Weights of a small multi-label audio tagger: batches of 64.
Rows from block 2, named by matrix and row number. Each number is 128 + 24 x the weight over its row's rms, rounded and kept within 0 to 255. All counts start at 0. Numbers have three digits each. After the name is the row's rms in percent of the matrix's.
# convs0: reduce pointwise conv (model.blocks.2.convs.0.weight, 112x128x1x1), inputs 43-85
convs0.0 100:118114146133167130150192131134161163111113163160156126123122138088153119122142108130111163130143127136128114166184137160149130166
convs0.1 100:099124184117104125082147129151154120070121111100085108119127139146145177101091111132129143101101177107147143142137093111146113142
convs0.2 103:119117123072134123162109130134096147144133111117120128179185110195131114089135118135101114116108103131097136107124109145130163072
convs0.3 094:152180079132148087144128092074135107130086134090143108131137103139101151098128157117108155176100099098127114145128102096112124166
convs0.4 099:076115118077129094148164125099149131113089117132095123102150123095161142105098115156132116108104118137124113143110095136066112149
convs0.5 099:116118107109119116117152071139103092114137113139175155105183164164096132135111103155090110154098094128098124109143120106109109139
convs0.6 099:133119116126156098159129136132117132110116137150120135142138097108088153092091105077119098130136136127120133187100109130153122167
convs0.7 109:134113173088113107138126111147104146101145112168154118102113150166152137131154128161127116130167166147175154098127130129153138086
convs0.8 098:092108127107130128128115107122143107115101113119136117099177091150112096138122108104113120166163140145115102113136109144133116128
convs0.9 099:121132113140120060124117142128136162129115104106084079164115127110095120115130122090107165152142104075105086145094090118092119131
convs0.10 098:123123123096107110114116140108118120112139133105116114100101132089111144088088112124149117101117114093119105138111133172086095183
convs0.11 103:140139129125154095146111144148113110143142145138111156128138118127059112110113124076117106128145112137090127148135128110108125099
convs0.12 099:125157140122129111161120138116120131152116158115099121141162117138133147133144141074103123166121120114114103142129113138085123136
convs0.13 101:129194090128141152167139092113118130154089163126140111176146133163157098164130154117123131161154149139172126101084086116146119120
convs0.14 092:123117122131101110144098078127121147144104125120105122138161121153076108164108150148114158109139084141127132107157159097118122102
convs0.15 099:119115165115135123123190153154129141136107132126128137134142126135149166110115114125118127144127110134109152177134118119116113166
convs0.16 102:150123128107139146095169199117116100107123140122143139128112136110172141125118153121105131163130101142096132164085112146126119140
convs0.17 105:132135117111126089151109156121164152135121120134147149154138116107120101167116129064092143132143113127101128130129118144128093128
convs0.18 098:105106101130130139127098093099140154116167091154127133136147113113109099126103122102119152137147125147127132121101143105151128105
convs0.19 102:183132122104151136164131125163099122167116107152137147141151141156151101147102108105128150150093144117142144100176127142095108104
convs0.20 097:111195134144136101128149064109124122163090115055157098132160103116143105097092137100096135163131126104114096127141086086122139168
convs0.21 101:113104158096161101200148148101135123115138103118126118175162120183131127098157109133112135212104133136104116117147107133163154085
convs0.22 099:130176170114136089141137160148139147121103175116154120148178139148107110155131155118132151127142125090122114121120074100113131136
convs0.23 095:057105149138121109111133166157111096110143124088142097095142117130125131127095140174137079152143143096085130154139114112132101139
convs0.24 103:187148148095159120136139152129119147082103152115116126134175118172156138142138090144159085122134149126145125190128140164145122150
convs0.25 100:150127129102121096118149108146182125126173133131148116168141147176135113131160114132141142139104118126133130053122184173145127099
convs0.26 100:155107086089166136194131131121144123133135130159206136156127150153157135149120111105139162144131116128138122137102107120145137134
convs0.27 092:191128107186153129179157113119111140194135151116089125164126097170124128134127106096177147118146121103129127156127101106122110145
convs0.28 107:071084129133140142109092082123139091128181154122102122065116159110134117104113160126111090109130103120101117104115119058139114129
convs0.29 096:102126124084134121134104177159138106135123150149121130149134098148100109121111129123098114147081109158122121110120121121147160095
convs0.30 103:132138135105120136157131193139152129116119144110112142162144112177149126133097107126107123170101122156131129128118121157145140098
convs0.31 102:144101119135161108155137097119098132135130134111170110158148140146144132101124132115165118145129142132120121172117145107091132106
convs0.32 096:126146124111145162155125122092161120159082118090113094140116122165100128136140160140156138136125111109145124117128109094119104136
convs0.33 102:155157128107144157131114122111130093115083086157114127100145130101113126142113127088179124138153143118100120118114103110120107096
convs0.34 107:138154155125146115132173112103112151118118131086114101133081113095158127078086189145130143101132145101139114100135127124124122156
convs0.35 101:112121109083131137137139176143134130149140170138114126157150145161150088139096172118165184140146172135137110081121143149108135136
convs0.36 098:142104066146127104089129069111094085097103095155149126134116139092104110124131120134149079133133118120131099084147141126120140184
convs0.37 100:123138134126140144132103113108127168131144137143102113126086098123098118099144143118121153086132083095111099105114086088111122142
convs0.38 105:158119177079102129098138155153098069124080134117164147141161140135148140149103106134129104163097124150109152126155138136145120103
convs0.39 105:121123101171171121125132118118127127112153113094137092145122138118117123085110154113109119132104136083123122151149153140102109190
convs0.40 104:096102130131081109120153130144120096130184153125149128098137135082156138125118121151085125116143195148145158157146134153139134160
convs0.41 104:089175112110152143169092166078132124146139094127108146161133068149127135135095132148090140125134152143126126136114124084144146093
convs0.42 103:167124112114130161119137153108119112097096146135122115126106150161126130134076139094157089131085127096129105121104105170108102115
convs0.43 094:111104150104125154133122081139145142117127153110131146157153124093095102133087078135076124130163183133126136133145144101137116114
convs0.44 102:134115137113129140143073087143131151121111133147128159149104133130101062140102139137117150073137104198138140143142159146157160136
convs0.45 103:114113161119113139124123102114109106117155124096216081121177131146120139147148091183116136147120155089104117094147110108126134092
convs0.46 103:116103109155134110113174130092118140096114110099123109121108116076137154125150096120092111117119117132141103157108156133147165162
convs0.47 099:125109101116106096077111110190107091088145134130098134124145131141091089107130088132155089134149109125097173142133173158147127129
convs0.48 097:126112131126117129107067107156167102096135091116119135126158138118120134107121100070143143126129180080071154133124175117138122137
convs0.49 099:166126109162143164137088117126079102133113113150127148125120117105135143155152127147181128115139114162192131144120096120129136154
convs0.50 100:116129121140143092178116122125099140109132158109106089197174107182098141134131125153114138162113147100131101091139119104181165110
convs0.51 095:104145137101117155140097096099108114125132089127110171128100098091070125087148104104100103135160139107116123152156149133151089169
convs0.52 094:151137135159158163104122118104116095164155110151107128158118144172126167138139160166116122123118110158188128117135164112178164165
convs0.53 101:179153098118166111128148116123119121120147072174137133162090122116136172136099117130110102152130125134136126131144129161133160150
convs0.54 093:145161125102135139166122113134109135145102134145146141199146112156099113154111126151152147086100100139172116127090115123161193064
convs0.55 096:114119164093119134117111142118145144124166088112125130139162142146112125119141150138067097128151139113118161143144105099125127148
convs0.56 098:169124119133133095097121159110148080115175089127161126149088129078082150123099126141146113114164134131125138120114095143130121115
convs0.57 100:143120156110140122133113102139113088119133127125130135155117116109088144142074117111108105112137165112097186104126140119119109135
convs0.58 102:129129135113133084115098111110163125119150141108142117146093174113187123071105147111110089113111113128116117172105124130099123159
convs0.59 106:109091155115105101131140146209129120112088164145107120125169148145149138145083126132089117157109131129136125109121161166097145132
convs0.60 099:110132155106136122189135121145108140171106135127101118168164112131212158144152118114101150156121156150118101166144098139157166108
convs0.61 103:130092117167161105126180113135129057117130133130167140090140144143168110155097137155190124097145101123108152168103133153118169167
convs0.62 097:073127130086124140143111181147144155110109120148112175129119133086104143103107137102150112102110150119143145129147113148100102145
convs0.63 097:100125152132089106093116113121163072097128087126139124109163154121100129138120102145130110105139124093131135116126123164071123120
convs0.64 099:140152132143136187115101095124109103099134130164112147079117148138090163108094118080138142124132138141150149139156164145110147131
convs0.65 100:119133117138089116134136088186092117113161129139148114141161135224119163163101115117119102168150100128116154107112149108146153108
convs0.66 107:166121140089135141152108173111134128109113119116191147147122184146122128156092110100081113145154127124126115146110117180092129121
convs0.67 099:128086112176129137085158124131119138111129121130099140106104105068124152088155080134153157094132120107124115164126124133113082138
convs0.68 104:122112120118114086161173120177081097126116163130184132070146177166160114133097116123107089126148149123109111128122126137145100126
convs0.69 098:140156104194149106164119109090132117156117132095149095174104114150141138152156126130141111143116123103118117134097101091100135119
convs0.70 094:078157126136162157164119155132110112126093142132129108119111116129114112145139113114123141155145141101139113125109078103089101130
convs0.71 103:115129094094128158141121119102110160146086118111157112167150131110148123116099132070118159132106111062079120133114109151092104140
convs0.72 097:144096110123141099112143135126121183111114104122120125143142124125113076140126122121172143116112086124122105113085110136128135110
convs0.73 110:098122119090086127137123151157154132103128159145134163120144134133119118153121126113168139145131106135078114106123102142095059145
convs0.74 103:127133071116082141119064116083130124135127160131099119085106159088120142157125138134122129110136129143132100098101118091108132171
convs0.75 095:096148113097115108128100113127108139126150080112134140123105115121106167139105115116079109161135118103118139109137092091137138121
convs0.76 104:198152176090100121096118106132119097124131136103139114141164113091098141115108100107118140099118131094141164108122120108114099119
convs0.77 098:123124148127112140097131167149120124109166088170139143118124139099086104133142120144134108125146157173135142149152147133145137103
convs0.78 097:141121114140130161184136195142130120143140085137096095149113079148152139151090130113129151164145191139149112117121110107139115130
convs0.79 099:112145101138129090124138126144086096149123144094134112131128122115157135119120170152082172109143146119104104109166132122118103101
convs0.80 094:128113119138135183111129093126125141112144085155140154084135149125138147156151136127164145119152118154164141123122111109097104143
convs0.81 093:117121137093127075143137138111102115151114128157101172123129126148129132107127131152095109094125130168114140136141136144132165113
convs0.82 093:135119081106143077111131128120119098183120123124121111111108130152107152123086140114134114113121119098120150147100146131120170115
convs0.83 093:107116189116132076103148141103141114121118125096112133127142126089133130117135091123073109110139112088086090150157114117134111133
convs0.84 103:102130140178116118120151171126105157132084154112095106099111118084131147106133107184125102101106149084148070122110104109097124139
convs0.85 102:101129171084129076080103137112135105101142127082084151115127156089123170088081116113151102106097127077127151146134123127084096145
convs0.86 105:080120146153156148108135103150092106136174173100123135112128126140139143115092122144101124116163123138128126109147140134128089119
convs0.87 101:122130122128104110140130105135119121122104151121137101109182141155142130138168115168113124139115162079122139140117097113089093165
convs0.88 093:110121112120118070117134139118140102106115149105142110120092098090151132124113136107092113146132131103130132110094084112116137089
convs0.89 098:131131126089132103100092110130098138129131126165126158120163136165124143161104189141133126087102122144122157125115142101128143114
convs0.90 099:149116116098147082091141096141129176110130115130106106117140148162130098121082149123137130116111122115115111125093125145084136119
convs0.91 098:123144123135156106113107140064134108117206076135152134092169120088132118115131126184104096135148157150153163143158144128155129114
convs0.92 101:133101104140116154137175094154094144106115145144145122121120146127152091105128128151126099109152178142155123137132131158181136131
convs0.93 103:138117119143152137128111136106101120131207131134188132088063152116136131149129173120121103091174098131121151122107118161091153162
convs0.94 102:127123149124100172106149106156141105104137121127152117146149095148105166133119136110183111188129123133154135113140146097114109124
convs0.95 096:113107135128136136122132144113128115095094059124138120108136080119097146088092119146147111147112088099148145078121127130096104160
convs0.96 096:104146148139101131113147125173134114129159154139141161090147124133168132133099153165128138146130148116121137134121150147080106174
convs0.97 101:132124099162124137110143154148145086130129155134136136170139111168151104133150123142128122163129106152114132143134126137108087126
convs0.98 109:135125135110103119138132098147092103138140151102204099131129124147141159137106123136119122134129170091119117147106136129116106132
convs0.99 103:125059126108115141146128144116104120110101107150132146131154119133115124135097098129118122139152140148070148090115085125095120104
convs0.100 105:145155122167131111139140143145096114126092160147102127140107145148113120105126120146102132153113132134115102134168142198117119169
convs0.101 093:115154133136141095132103116146113102101141183092086060138180141140132111118111129137136114122143106066098123115118097125093102133
convs0.102 094:105111126136138128135161144138149124143127177127132108131135152138180132103112113174087144104188157154123135154109130147148127107
convs0.103 099:132154135132165135143189150112093164128092143137198110145115135154125115191128135126138175099161143118160113117106103121140138128
convs0.104 106:114141128127124104132124066096121152137139122129107115140133153091106103103124126138127145108136152102091134094167135155061107146
convs0.105 100:106141155114135116135098144062113106129124091112131109111137147104098095134115139118105143155174089104146098119111131091107093160
convs0.106 107:152084098174124118133182140149140113072170113159137112124096124109150135117138163079157090165147119125112117140098134124146140168
convs0.107 097:157147144103131125114142150129160126129097144098162122116135119105139117162091113140140126152179148129144093145123085114106144122
convs0.108 094:125120111086138127134102107152112130129127131147134141109095143104131126144110138083118126072116071153129149109108142131131126133
convs0.109 099:114121147104072126133133117138154176123117136077123099125142087123139113121111157151120165137127149098113132105168085113121116143
convs0.110 104:127099143122110092140121122136112126148126110112186116168206088122133127149141124133153110142110145128083152146142136096112138104
convs0.111 100:112147142130114111147168179172120124122134139159135135158154128119143121122099130162160146127131132152165149127137146107149143143